config = dict(
    model='sound classifier',
    train_examples=78125,
    norm='batchnorm',
    stem='single',
    widths=[320],
    loss='cross_entropy',
    orthogonalizer='polar_express',
    adamw_lr_other_params=0.00094,
    steps=19200,
    batch_size=128,
    weight_decay=0.02,
    adamw_weight_decay_other_params=0,
)
Rows from block 4, named by matrix and row number. Rows with one number belong to one channel. Each number is 500 + 40 x the weight over its row's rms, rounded and kept within 0 to 999. All counts start at 0. Numbers have three digits each. After the name is the row's rms in percent of the matrix's.
# filt: filter width-5 conv, dilation 16 (model.blocks.4.filt.weight, 320x320x5), inputs 250-274, a 5 kernel for each
# gate: gate width-5 conv, dilation 16 (model.blocks.4.gate.weight, 320x320x5), inputs 250-274, a 5 kernel for each
filt.30 102:494499474505546507515451531501519440469531478469469412539525507504571437545492572497556482459549534521488499505503453450515551546551547506502521506413496551476473516542484513564538437504556479497508474580532529512517483498480538490494530459518516471447492472492466548476546516532527532480538467487456444518477493553465493457492475457502509509549477457450475536498460590473496
gate.30 099:523496459480506516568459538485515490489458469525471506532442493550411389534512497517517544504497522477493444531443489483509510493370553514467478511481504462571585515544461502522496456476496437503475452422501501541487437487537492500469598522472442469479550471459495490482544578512516437505542478511515455503392494557469407527562529498543491537548470399402392535563508462535468
filt.31 102:512515473473495477518549472419499540520499543529487552497493493491551517512513551518497447553521536534467546531586475582490551536534473489507479498485477536467522495537499510513531523568404469476499508476465484523558472535377481517439518475463458392506503429493521512538548510486495478497503583507481531543473534497491451461452500455436429486566469481447629442538494550588488
gate.31 099:526504523519508533579447524501538483535631515507528466491469513525452435483543500524419518466464511496425540501524444449491526501514430495544516554526496524528510467539477511527443477461468497558506472499504535492481538467519528499497479486567518620474505489471527503498514515598519524482524454458494494469549449529536537501579489504453434431598492525555490442494491514388418
filt.32 100:476510557502463560508460387458526539456506527481479461523515506460452430550542488489473520487489460534509534516525555493524503441524494531479538533494513417463521452490503538462421545488451453521553523432517431502496552461447507436606490492568572530465426510486411511497478457491513531519452544451584535561543487467539514598498470531524538452471498522478562494469544541513500
gate.32 099:521464529550519460558489517518519416520589464509534482461460513517504544542539474576530523533582458553587432517490448603455528512482516525461512527522424479492535459529498485443543506526453509417462498462429456522432476453494490503553474504475478477509440438491515404469510511447524441491445552489509550498477506533475480513548433547544454480571546489483487467476461430482470
filt.33 100:499475558467521554506584487442517453554484510476471534454481527472485517526476479561508455475449536497434529479460515532521449531516456484506489483489502539524475528508539494485510470559461493530501489523516531523499455447487569511529462539491493421526561500529500461497503492505442423524511497558529525490448511488580479473502527491550548559519550503468477472476461468439455
gate.33 100:507528479539505486514466515579464523505505432556510449509451486520498505519483520459444522493489525520432465509508493460513547528484463522517421517475504457460534451518560457438553511551498526518482533548458471540524465515590411556572489561508463437493475491536493484510524509547394488501542448561473531491431547561526526463516524536466493508464504460444575446491533509523497
filt.34 100:541512497494532464455400566500521506509533446541601519551474453472462562487521482496493553483468516441485472442537465491519503495475470505499511563488445403495472542486559475532424517529500389525499512547541534550506369492430486430524582512486566499420493521501472488493518529417526513504586395510456534497446488457524518539602512493497430543530529489606513437478545484456422
gate.34 100:455571491516517482605530493460493492564502465500530418529460500410549503446456461505469490455498495459542480491415501481483555563531535469504536474514525490505495552548588507499497481446561459582508461468412515534555499481509505541575492541494504518437520471511455517481526448441482511449461534473539467482438551516584535534388500492554503495445507489568603610498489548525536
filt.35 101:422546540519499492521463434524456478478535565495528543441595493400515497565486510533475463490453456572524500542515528523546526428504495530487462533533434417532467480517450524485511523489543539535514440576549526414440493474466532525504493476521500504549484514538494531555525465523539454511474497525517440455562482485487373488497431464514531569523475559579496552515536478442505
gate.35 098:533491492469505467479553513396449485492505465421437495602461545496543587482491458486489441508509475503438527534511475439521481506494475530533546515477499492482491465492441527525508572508463433466556522562508438477494449512448509514571457485508481575532456560453554490518447492474506500538450547462464527555615484498534536532445484467501502443547495469592527486461526453460507
filt.36 100:479517510472486449442465549492500511496531559492536508437494514460505458424489449505528558434497431538491558529477532558484495459470502573475545460539509552557497497515495523503475430409533474577482576506497524507509470538547496504469493465480477546560529558476508480509508571434424487464523501478474567491549466486534570436489525500458448450479520507525442523520544557480403
gate.36 102:453518494536467495507476531488470468520587477421491564431441460546529520551495574529508522486482543542375521455471462479490457543452453514460471568549516504500484499506521394531531426583481531411484503488496495522553504500524537470531587525563542466524502538492583487504470464501558568498582468474491469529472443482495492495538494522485545533543468520517501480478505479511476
filt.37 099:481505512549491542493447503554579527502605478544464538466562440505467443504484492471420526553612463497491556480527448443478498495493428487487421476483449531422452454512533441480547529563436631476445444550543467528477431482483506459456487522491492540478458537545509445555415460444515497563553508431522463555526472556447412570492452535471474500511471541520578538487478487425474
gate.37 102:528499513518477486574419456496542505518500536559424434443507531494487463496490442529539471498515546493474490539460499485521462518469435513455491497550499435475462454491499564535517515489484585470553524453475493511523470412504480538606517537528489563523509502463451487489505583536527495544520504469503517470465539476480500481533531510459526533535480485490545490509478562457489
filt.38 100:490531463490487533535456500510527517501512504498509507559550544453594537541524539503480467512509510441512494504462473542472492557595457424475516457433519548550498470567498423592488479550474453513585498468554567581577538490503503495479480480459562578537539429502449498443478521528441497604510441492543521491459477472488494547547596497491420454485485491486581506443490539475518
gate.38 097:532516527499452495491457504510519456481495507522547520537524458495633529487539523570541438493528454481492491485519539564475526477397444500511517552488443528572469573508483497518569550422480497513481533545471484504496405519451531509446592470566552500475499468502488507500506457489527549519484559480534508469533512515529522547567529460485483495506517514460535428488473493478483
filt.39 100:475462445502450511538400546516501525547496501531498523482500460480521468510495425444510499511519514503432508560463493501493534513520524504533516500485441488611450533530482595456466524498506512461506476573558582490460532558516450504537522620535505472498497503528494523521542578525578474486516485492529526477494570416487531525483431456566525505448527516437511441543480462448495
gate.39 098:541468574508484482532484591541538463488494481503453492514574513485485487500459458480509451519519473478555519553546430544522435494514511529495495427470487492520509502489481540506542565452596490473601489430489529497499414523548367524466452488473411511569603434523569507463444468515448469513515540429532475453429525498492458538505454493545548551520530501557504558472459420415444
filt.40 101:519545534525517464586465576471439531554548536502482498517540509497502488455479460535547463483501545521516551471549543503506466491539515548493479463510484513432607448470510479509549467520597479536478536534466438485530539490455537571519526498468481480507488499505392491493492459548489500477442459516502467469525491530540468484535534464477582480543461461602604576491523521531553
gate.40 103:491487465499506522468391400501490558654483558515461507490510497468516506545457469477540451471513482477515474477532486518492574536446514434543470470466499505523452513488464461465563499514499482547482459494547524506482469546497465550425469503475512541454531455496520519513521473484525535505452414418535505483496480552520549515434395459527488504499594562489472449516500474525429
filt.41 101:480536498417458453538608504487449487557473519509591511424484524521495560531494513525541520521494578530445455549472580424478548423538489511510527468492437478561476479493471492520499520528470391476547579540498547477480510501474500516495531503496501571548435476502532520551535436430474509459496499593505549522463512475465521466492526497551440568508519480519553424463472579497496
gate.41 098:497495508463489498549526474511543455510461526450440498476534524503534473456587566558522486536489538519550491517466492456498514481521550445475458485472529529511444462456467504502464518535542483466472500553493498566484496521415499445473508514511461506507492499459482494497541573539467461490478556504486537473446510389553502431430459535484490506413522505465532504500524530521495
filt.42 100:510498498470480510510493494478483427493483526507466487509509492495565464467511490456451470518533497527537476528543448532528488528486518460485429528490544549518463434540549451453530495486488604498502451502483450558513593447474523468477438502496479434526556507494546535513508425524455427514489561442482485476527463469503478477460499505445484557547491496535547530547444474476493
gate.42 100:482528414475511532484440546514498463418435525555467514457487527511405518544511466523482505497455478489513502512482486457511507473444468523505515514471482522485475464503455545457542519485567562486558496435548524482533480554522501538363531451593457521488535545496536419460572472500479492516495460491459506493404465481466517559508514516454469411470481574570450454540514524476460
filt.43 101:492460553464538523541525515507515482510420551538461481450548496459466545506516525510554452509519447532545445469488476457477532509602503486585558434494533528512508541489502538536488555544510487567469527406513500486431443462520470455466517528441454487487556490562503533487534479419501491459498521554514493452438484461522532376499516561511505592518475485476591503487514465494557
gate.43 101:451521513439546498511425418555477534523528482502503515464508517467525519489528445556490571492545550575438485581532492490564537511487440439482489516414387419435415545565431412459516477479531501492457433515496522505470503578542484538524516485514487586512507473455506517475551497404537530516530433538519513462490475496476488490464531554451508540434518525550501492510508485537532
filt.44 101:496504510537496465523408476544524506524494469467476501519535490539498506483504486563557490567485547482513462499492502491499542496542513494519466498477487529525531553497473501512465506441576402498480496451552571500503534527563537535507545494458523508546548480469485536472505523433526535509504383458571519546476581485456535520520514512497549428523518479507461522498447496448487
gate.44 102:438551519541486551465556514493478433481515543465442526454547430535479509456543482497488402533534487457563491484490520492509496468489546480511521526538478525463527477471530496508499465494542480589498467459498463528456475523496490491572515522504448495502539438517517442442559509607504516488477556387426547435509495432507466458550521526472562504526487531460443460491488510516547
filt.45 101:488517538516560544511528468551525462483550496529479488491521554484514444467498526503455485555466481508494528545493595516481500512550532471464442580513452542539552440464471487533556480508423408425419556529496488512473413465496517458625498553448534551503603514486477497570503477484478490500486542524531483519551520548421526462530419519504566476470477498529507508527483474514462
gate.45 101:474558461500554457420461454429521489448450511460453462597533494476469497437510494442534482505452464530495514530506520570498433524472546489489532552503502460582540464512425473448490467562419593569492526446444574528479563490537456459558451431466458502492522504506526571465492489485453502455513509557497491495538478477580488550538478478539510493556518455526518553471583487557481
filt.46 099:533487415513540488487528483512519455503446523494498605513587492508591489540464508559546502447543462514485535519482409478535473420530507504556491514418504473511564487490509532476499503552410535459538481405532536474517597525566479434581453546495591501545541501477571479453488458450538536517465513507478512485457551530476431458450501538519372506490512487375460600506468462471501
gate.46 100:489464455491530450433500493420501554484481623513552461467493473480524497482518460487521512504477472489557484470458532543501470466483429532513561484472550525496461416478521533517481494498569426573471503516514465506503441494538499502508415522484526559441451503460513506480456443557442492486539469491505482536551385444485486448555463513576512514484472527512466489499549525440569
filt.47 097:512510395532458481528445431473396460464524528539517548460473527473481578499504478470409495566522456554522545522492522449537575453505459501515486519487515500376519489459545535499562519519530518530545514493513488501516483489474509520483529540499467539454478423479498491508529489496528493493552480502487494557487580512491536552500536492472445493510458485447491490466492496571544
gate.47 098:529539536444452533462459486551492561524474478571516580482434449516575492497524481531457572531577507448495512545541541452515468508505568501472501483541523543455516597450462536504531519475580448479546440545508438476421513466504444511509447551531537495470538562487398454510497418593491492523496504526459531519504516457495516502494484503479502435530475558478552497506548465499507
filt.48 101:510471442574552534528505464511491471531520518493483522528497519559515485510508553423469514494446491468470516465505500444500500549402527550528511522491489461605599568513476519526448516463547484496539450580471567471423484496495468508506559525547507586540494524518430463536550477498509567489532481493451521541497507524536468533524570509463513518459538507581471479526481468574505
gate.48 100:538549502506483536513407549513534527498534514514478441560509499542468508464491509475561449521490437485432545526517573496497506503473451533485532614566500487571546559527542518523528422490510461482454514475572551443415408554470538538550478562500477455498530513479511523477498530434522498488441452490476497569507509462459506551514535477542450541512499558464470523461486335426440
filt.49 097:486487517448490472538500517525482495502535446479490549469403497579439543535488452581436455549456499520441507519453545512470511499489457481476529490503520513419433527533505469500416452464545582625502508490461561454481467535478468583491471589568492486465514494517559566446499468436537511524524538480539503554474548541554445496585512539523496456469529497453542467478482535515466
gate.49 101:484526513493495519500529460470522507491496572523547458558644522459457492549521509480480499503519495481547476522510469519508509538557476465519537479418493485506461470484491519475445491399471449529467538449523575463458560474434582485574559477510470497498480509510474472479451503517506544501527542435428482553540551459475507557505511508462439511535505488513458538527482513491422
filt.50 098:451532504467459495462545466533507449583502463534539581403508486501471496546560577522472478481472476519470532494480485418562485427486503510511569445509437512515497507504508518515493462461518472493420484532476551484450500501448506476575446541465516518519400454497479547500532430431539427483516565465504473476476510502518468466493518496465502552487554502454514544498495555491514
gate.50 101:493497516495508492543560609499514518476522511478562495496468502473514506602541556534500514509505534460494503518478442425523508539429449488456502432508450574539469512510471472466510460499495510471483409389498474529477517497473451473537502455505509549444496487495525476482482432484443471530503452462515515490488509515535525598408477424444478498504452544504484545487489471504472
filt.51 101:507528462483513421471545575553458538434494544507427493534482536435543595474551520473523480490488579569415530589474518436492418504466538532477516460489461552453520539434535520481502485472432514435442541538504544485518544548555499492519553479484477519433524507506471586492509547481544440451506461474481520595554510523501508507520395536526527559529522513502412455505493540495527
gate.51 099:514513453515549484463495520560571528499581587553492540488594575444444511485499495536451490508508455513529507486417594583485546585507521501535553444507548499587520507459505447469505455506514479418459461468518459547459471596500509460539577536439521510529447512448545557536503526460445525534468506536497507420525504493469547554598511535500482548527546530545467449505434487449491
filt.52 097:491470481552457489446513533490515497485473483475544492541438503482529494504511494503508492501459456548496536431540481448444529533447489497528428491511441524459491502542463530510491387544524529486500483519480558517432530448446488449397476553509497524456561444494564540433561521517471563530461516566487496483536530499464514533530535499549517433482507472560499530521458553542434
gate.52 101:482510459452494507554492476440453451518558557466581479555514543523531539577478509549499533478457536501517477489462476412448508516529525459467503471492488492548443491501523480532522477524439458408475516536510526491455526415528470470501424507512547453542534493495486552566530505439464445506504440386518537527518475552446538439546481559443519529589505499511534500539466484470499
filt.53 100:502519463505470437461519559482496549487472496508418502495581521569452501494493444437517486483485437422487497514502475398513551501499456454475510444503491515552544492484477446487461548503492491533415488555499470499472474498550519507497579537502515571524481469454536539482455538470424536483581449500429542493485456461462495544517448452603471434490510605559515472466523524388519
gate.53 099:515540470484558472449541595485465507496583479585495501499538457522531571552496477467510550501535481494540537581481458507530530443489496538442457444406529502459521531455479485531468571594466431484470534480480486500512474510525563483551545476525523532538522504487481529469529514418474548566518523592522504505514486508523510441516469489490492590513474511537465515496475437540478
filt.54 097:485539495484408522554492534528486521520522584483505483513513498488514414446463459442498489462509509507561506495522570536511500485508482485478501469511524515462494455509515481476466487424527540473490457484486379482487547592543458561568530514444487474483445453557462494511514501483515559468494534480344516538469443551532431433502529446455539499534499458461501445501531508513521
gate.54 100:535519461513532510500468493481559513469497442487485621520572502561530454473513500528490489578519547503530575511495446552531497452352493476487460529518500447464514469524494487481507508459501543470514507527481502492446494452470506529468568530421493472455451471508474449580507503579503547572478451379531506498530555556474451509518462541473531494501527477500478469491509504455483
filt.55 099:519462479579527564560485473471558481526438484469492505489572500470464472507527462493529569503479454566543566524523468497521509556495417429435520467475465488512424472470439423478575532464501549542490490448487523443527487531476429412458515431496554506472424488509513494488534499502476484537470506508458532559489496466507537476468462508549482524488522557509511554484500519524541
gate.55 099:506436431474552527578496496483505492530499502533541533482463495466485537472513466441523551484505429455543524470527467475529505383507479491531515425484566526474594492551521557492531475457476448554456510433467481506524501553472508493511451453534454518479578525477528558485503459517427535526549533429588489490500446493517476500505465553542563411518545465464524480527480500526572
filt.56 101:527519520498492500477482443459532548425489560535469447484494473553552508517517474485526499487535495479476485515589517533473498546517496486457552493566496529507482514508474450514480488487534560474463494517547481469504451499470420505471483469496525434527447551462525553463473535545485459558475510493548521564437539539471456557539503480515451439480496529404515524516493476510458
gate.56 099:475484513511529509537467509463503473428491559527513570529563497572519481476511458486489463487502491495482503398539498503476499477489510447424450582430554453485484489510510464496543411490462454487470436503475472483516512507503473503471537525551478558440493517447522488531477500532495535573475507495588508450526515482430418454404430434418509531463478490598513502483547523563484
filt.57 101:486481477425521429579442580428580505463525537401508538407469485560524461519489477524428413523522560510485544557494496551475517550541519475553449516521506462471500545503553522517518507576518535545465515550499487451433486509476474501572584509517490541451471478486480509532482515546425472438514577521420471521561484519477490511462526521461509516525510523561574520542504508510509
gate.57 099:493520495451458434497465437493489505523523540516491339466495516507559521570507523567477471421539548583545444500510496448511511540494478496489521493579502506470517468518479488531521554496554501587490498494529493457468420472535511409520543487561502477434459495527462480481499434449573560483585472482521514471496530495491487473468492516550500592512454483602528461422451474495535
filt.58 098:478520483475472515469462478413493504522491516494547502448511481501577495523522451430479478480529548453483441449492565502530514422463517511514513548575371465581462501486449529528461544611494428432408459562500478441451575487473470488463544483530438562524467510606539508483568486518470503466461508507455454437557484483434463427483495563535592470535493565589455498507547540449463
gate.58 100:499530550476519513527484513483486528519447531459470485613527549433515543420516558507431518494487451459457465514518513470496535565529465488499510540565497506485501586496465462555520515566380538485500514509459519542556473415470497487500495511510452459502451486482485420436447483480488466520497491528450508493452510550452473440469521492518454567555501522475438520519527549473491
filt.59 098:470496528504517495430496539361431477516510529513483448575467553503512494461497515497551501506579524531567455517526473413529486468451432537495476527508485380537481477427493500515472461455453489546506513528518567516422600572431544487471513482482567509449503481489541454461478551590481556523472525556583455484463456533477501522505432474489512443576554499436496500546422512468555
gate.59 101:510545435417523507535483523503585493510453493464493471489444507512474529456497572523411486481536509529513551538501501563513479449457491481450540469486493509532496529491492467462463505555547553461483469487563495500458446451444519499450497465481469460496556514409572505507532509557545463539521399438528566482492537489543476501447479432454441489470563498437462467461500445464488
filt.60 102:506462509485462501510515482497461514489479483439533487494502512579529504523520507464501497560489500486523492496452461439540546523504505498503471466467547543537487544505475438567448487514378509519519479431469501490536460521481501570467509463515484425493478502466474533552565464450471482521464507520530464519486564504486595468522437493365500473456490430459499477452507505465518
gate.60 100:509591469515422484443523501483508479528521506492452354474429487501596521554549481453526578500484454383477498571440427471495558516573496532516522539395511503511547437552527474475556470519437550471519522474416455512557608508513512530558487418482552490494482487474467568499533533499494531509551492518510481505476480548476442609458442498478522539557448502461531537536461533554489
filt.61 099:491500473505568490434534385500564461596505493498442511526541513379489515377486438502506522498477496495589444506548476487537498549441517508561444525589478502492495519478571643486559527471424534545481494530500456510495435541548480511434471470526468468520465493495526438495515527541531507491508578402538599539539470501486492480481531536530508527504473514549456443500443497504491
gate.61 099:462522527489481420462466471546475480533513436508513415475531517563452467483548436506488464511536509489550493517538584490494494469475425494449506563475466528514487582495528544516527556439498495544560520530455508493535586518528468492520473526498496409397484516476470503509566489515503462559533497467499549488490430517477484518620545501472472492538472565437473409503555463486472
filt.62 101:466511555487496511488498475449470488471461475489433502603454542556492470512518537514533479499450483486536473515454504544522458490425498524527483501456518574541464472472465502497500476445524486427469464497488550514532476521554559489448547474517578531508482557540430416578519464496522521474462498519458467526436481460567518482489516499528501462603457495518547471521517541527481
gate.62 100:505514509460473488462415510470481484543484420489469499496601506476539432555463525497528455531519511483435496480505541593521567474465447497556533532538444479499493504515554425464486471487558488446458465418517488481522509552540486502499474513496520558529524526499517523471588493526459519502555448532507516429484532446496494455446544555420547515526463515443545427475476536484449
filt.63 101:507484467477519488482510515549511467512467519537494494496486494494498570530516491514488495519563481544521443525449492478507503472463475523546584499531462537498602568490404480578516479545495518346441503534518480554507525500563580410501542532471536462458515556510516529562449512503463479508543480477487496539453483505599538577475502449525472484502443543544578491530540547453474
gate.63 100:514529535487447541562422455455506526511492485554414520516549519484474541490517503500501545487493467528481495531483598587501455510529567480487524561481572546530536397505508543500502474459529439583554475563547494523492443507527552464466471433530496460483479521476481546519566547466517492576498473464517517497512503455554564526624469499521551462486481523501520549505501508525488
filt.64 101:505453563476524447520504522479499480504506486448532518519575495541488503516476486476493482480492472493439473458494468555496466541511530528496539545439529440557471446501509507508518461558429494435499493475450458480470577512511482476491493468512504553506506510529486526496491503509504442468509457460544469477520521556592506540493553430533466472595560426516600507488535466509498
gate.64 099:500522525546580458499461438495506560589490536503569511446433534562544509471517463482530489442479488445518540570532479490511466470526542518482467459455489481481501571529489454457453548458508533496588490444481517489525552521511506447475470484499475502480396501391442490501492439488520447470577456473495519489554570534466534627493516516516461457475518513583490515472524476485491
filt.65 100:554402506517576442478440506494510529433556490525453493520474511499497494477505489487464503545519505547538545499463526575490430489557515497465549503455524463490463459527582506480471453467511574519507470458569534479475411573467466462535524499477395515509446492495452448555485545564483478540506536533434556469438497437510422419451477517477528480475542539520489478498463490512484
gate.65 103:465496537429527482515442460476469521483522517504512430548603515571570469569553444510512462510534462501521503517475559529516516561501520571554392576512451442607444538517516507478429480522453491476503471517577475440486482449555503443484543500468439585508502469489492508512496477466446439439547431516472474403499518520492524631487542516500409442493562569466509543446566461537489
filt.66 100:496530513537558451502510387478547511459465471533437520512533538468445522524487485510483533503547482492563492543453495566501572518537558447523548508479471527443442451471441512536513536506491493550516425448454497496454406494427508475457538511525530490508463518505568459436488467549550507490574492447526534539492544515440518511503529544497561479542463531462505487490484480525450
gate.66 103:510480507460456470519468454436440452569532510509483484477468528471530562570492492450496517521471523449428475507478496450480513480486498501477501466559507492478497487527495496519522434445485458497498513490482468483519493519469523472539557469552548459467534489504530556548513462541447491438544563540552515506599442576526502474494453502519463430477523475576444504489464516459442
filt.67 100:499504514448484443479436564498490450482428489527442443439411439454551585548508448499475523493460535471433543430522536445467470537457439494466525505436505478490436481469446406578493434447555486519558481532557494459472594507506550461455506552550494442461525467511461500413514518527497530426513516474458512502485469531511513491481521531520487489569443464464519539489518495551493
gate.67 101:472505554486625523481532484515518512545480521488552428437518538491454479491509483445457482519490567504500544512454534589515516517481528474522457475519469453485545491552539523491453495400518545498472505510477515517562591529533559530488499543469482512587595509458476499497470469473549529547464477462490516484554554545461543500512455518497480535545474412507453530459484509472536
filt.68 098:522563467510580553424472577530531535545427451513520507484457491559468602537554525502531516562484479436450534534544440421462493572498505510451466518556510532480501541550520455518488518472443497499466462467509530467494469498452508503469544473514525512547549497494495496578538575398485551549590495487526495555558525481419459518471555534431511385534454510524511495501532462476486
gate.68 101:520518484420419524530528479552541445443445460514496581432510523501542524487514509568526507517524521498439505460495490486531469421505515431484506475455480528512485498540471586485536533444461453503524533568469462539514532544534473499534441468524479578493489470487465514549540480535476463527571560570539502424551572507482485430466461446486577543524471518538553506508485489572514
filt.69 100:498515513498457524554454456519484514485523459513493475509548497480445487524512460532482506465491469499471490531458531491523545551528523505494499528469513510479459557486487517515430538481400509508494484481501494451485512516498463543496566446533541516385528560456488477471484491575485443479522431537492500494465493493548495573425513500580498548555476452523490478527488399581450
gate.69 099:535420557507467495431459524469555477511505537501440551534431465469489461468455486400500580555587507495488494502497467491518534526493530481500509515547524535566488546514525556530587491546507499579502452504483547557543483550521463477509405490473469525513596556481483554474532507400514469512458561500544491507530490495493452460507429499510487539498432428474539566458460515446493
filt.70 101:481454516575454497484543381509487485461519497523547545425540514509535534503494459495477510529520427504523498501496449532526526504476583494498542513507490439480532469495536509514495493526469537556507489527480568465464498394470504508556450456432517481505438500468517469427559495506491517511526484548465438484511581484462541443475542502465485510486544516515470479534564503505523
gate.70 102:504503484530467481481442533487490546455516468472460521569555468439519498534473497510588507466507508445493458440542463523485512535587535568489501447472475553523496570499479467490462493581492509474498448485473503548494541515526540468540548567549553450521462429477453516441492513504516545487489520463504497546490424538466474454543540533519521463514521474434517533458527494434452
filt.71 101:534535477456429526487521483481495484417538483489518549522507518476504534486489480550498453572566548464550468469484495410508420574503495525446543491521498493534456541501475459486466540561524544592482527533483454521577463518402499551622472440483542451511515499453574526423491529468443513528479531504551496563515494510502464527541564459469453469500513469418424490557544474490500
gate.71 101:530467515501543551673535458407482522500476541503464503554532543515507460494510550504486525490531500508534520435473455388548552551517585466493431492466515516452524518468540470493465501408384497458529461519491468506492499491522472487575477530497447514493545483501555430484451476473529479527525586507478521434567553546417526492461560516418497512520547465486488566504470424496517
filt.72 101:488491479500530523503540525588382512530456463477533489549546456449488549591476463516510522498512455488498442499436479458465495487492481498538534479463493451483494488589497463487540511594467521450473491460601520481545473521453451529519462465558530538522511542482502543503508470481439546493491441492531423456517505485559543554534574485515495510598465475508576438493459519514504
gate.72 099:434443510449497543513442496469511491562522503473504458536516508535515507602514467540474516560483503462470465508492423583576518485535511519524447571508522415490546446506475563466494540526554488574532420522524461515506507427464526536427490467499465442479507501528461528520511462550420447519473464469595536515520469513488459473532469482530454490546475551509470551479455496449553
filt.73 101:487522563534559527480451524580492456519504550476446424514414540486462426556536513551526439510510510555498446496434554537497504455470478528467507546462523468477509508533447546506498590466459473534477443488532525484489527570388507509526504478527492398541474606536515470549453476482555460517502455507517520477482544482461451529517463521487511580542439477509567497546530498471460
gate.73 100:536520528478489518534604425471461495464503512443500437569529516486490449476482545467539503493519509559529515562469568521470485491514542456488476498581514561516544480487513448468419526510502470497482562468552479516549491518432458515528596507561581476530523515508502550510551527496524460461510509509468495539595518452541485455525534509572443512506545521494602530463464498517476
filt.74 101:513464524524457515468542496441508508458495583530504547442420502446529578462505511505453548531468493437429459490444443465431560392446518504542458414501523489408501483495451541523525511495491538487508505558559540555479492455489524503478402505481502578558444458551519521512507496468482519594428514488429508484487550532529583489454498536480465596560490519460481521480476564583488
gate.74 101:501488471516496507507559481508508520477521507527548504558400466469500476488526578555513461482452506509498512530623492440480470531521526553471456481463491519552534545426468511543463521588526405551489460579489493554498501482471496504467531447496522503494487474475400473547518506457489454514487498442431461516620537463493509533478504512547536575521486455569558502561494437450501
filt.75 103:505508552489438497577479572556480524565506467530483479582525516492512492479503450436461479505501471442571475474447487454517503512437560501527490493527512544494452494521503478520541510600574380457470506494501521572459466557543451499501555491481471505538514491516538521552458478523539496508482500504481457532518466462527468496582569543485511485508472398482491485578444489467494
gate.75 102:442522504463459557428541429548476479509520483481527433464492525485566507487456478521478503437512492521427511547506500488527502487534466481507498483613478508500538509543485496470491499429554493445459418544486520492479532549521526526436539605550554455557517474453582525479523456535509452545489460483486553590515557502534472526442564462511515506438532556527494487461420478481484
filt.76 098:517522503475554482482477500478485481529497497528537473468520517437438428506504491483473526508461576514466494525459556497489512401451439518558593476500564468565540498478447379499532581551460435471548466512558498507498520466445473456563535535488490488500562499495519499466524454380559478479470418466589555506475544517513441527439402526477535430460507536459550455527504451467504
gate.76 097:473488583513508540511474511478488432481524457412507515483527512484513427506437549588598532520482497478450528447449472564503454444476477503578464472551486521451493494494546505549527443483531382491504503478489502545536474511528526508535474493516484440505517540556532502539467440473510547475544460516491496482494443493456479464500485474455607439533498471520463437509452631401555
filt.77 101:509533519485486504505496535500463517509504588510472478524493501495502557500481460484460479491521491481531444547441520513473495494472561509452495553527542467534496587498466463456505538518528517479519549532470585541528560534532519509527558510536493538483477538457480563529497571473459555544487488545554517539498517524471547578482476503493421567479495506478511509477463481438507
gate.77 100:512537544514512463440470511454519465500491518509570538454543484462513531462492502519571481515449474511510564579545500491557467520420515524530503459543496488473425536472467442508536524542489487416505477477470535503515478507481555491508453463481520511496512491487494486531516506554545512535462479536440495481543413497471514531471567531513539513520549469489421571557513465511529
filt.78 100:480497549499510467478585561498487446408527596488464570524464510485481452441507569502446456540494507466526535435501497544493436482464466487480478493552444440493533532495527446483484455473582493546439434477472481596523534531492465529448562483448461470422547510473445511515496523528569542417489525483524492520369487558486485481526547466396518520536461521495495466540536533564500
gate.78 102:508450523569428558529484552616470423483465533524529425462513510518539540500570475479553491456451516472485547479502436448473507529471531484521507553547501487541506422499495497506535543502485495474510531492510495482475483506483428467486589542556502497576447492524479490445501470444463459541502460502446514469483554455540417451449525530403484542447491440586474481472518540457477
filt.79 100:516451437416513483494487423476508535494411472499440501501489476477481572529517518500483473496508521481523494445537496423507522431519514436477444487575503469503478490534480555481469508497411559559493555483468532472549535440503491553445485437541583488441463547475446499549520500562464541459492491515437508489475467515471503477532516437482511469495474543455499506492518458587491
gate.79 102:522461545465491548541512576552488460555531493491533582510549470513439588545483459526559455478494524487521464491499425486529457511534491490490529543496509500668534537515486481547490552520486506506514491521439484511495568534512488494445516506531609489413499471429460435497525481427489481552522557354617506471541479486487590517495363499468530491485497512481459532555494449453537
filt.80 095:519467452459462495441515468507525532506556520555528494471468531531526536539497536523475443519509465521460494458493427459500527552495524490527471463470455488561538561470491496512533532518524544530529510457452454515487479523448568525525470501473427502488547514551480494462417436535526519545560493490515464421528475509492485488513528465503520523586460486541519485507545494471528
gate.80 101:503464513445527460483508537542485528459537482509445418426492507471479531477518500471540503485538476502478451587539489517524514464612527540453438532532565536474521507548530542461570609509456480520448544507532514513527414471496527432487519454519445564453579519460537554497549518515494511489402506511552479458505548531505605469488451514448467488479460532473471549472513534495484
filt.81 099:534511490471492611501403521508457482516460545492487529469409570498591595456511456586511538512513492496529528485524451470498548544546535472476436523510495557468522546508513503441491525549468437505581489484501600528531548481469483473523551508447467545454575540484556494572537527487470503532493533529454499501512498509540550469507582535491504539544459532448514488499572496516498
gate.81 100:529533461463519558504429444533461501461459492537508559470514520587520487544496523524508545534475520445562481475489439508484486488511517487453505527465479445489484430498504487534496472491465434503461543521397476486461512396485507510574501452543495470475407464507474500499507518503494502555491470460503449556472435516471494499457511490511505511538448568513482535553496477471447
filt.82 101:520512483498553514585420510501454463517510501472536590459457515501560478480467524481547552473499484463464471535443535528468528469525470505455506548510498528564486557527502482478472462491497465466497504439513532453486489547552556541511511563460485569474500529507514499493490495531531495446462559516404442430512550560412482401475531518457543486481456433561524547498522530592523
gate.82 103:525466454548525473536487480498559487484486546492542495524497515549553451530495432432510551460481459478458581551482427507510461423490460434505472475436541545540545510524556532569417520500492553525475450510474539474548404480477416498460538462473490527467526459477421489451450498571514515504473518423447540467516439539445440486564541549456461484459550542436453540449588509439445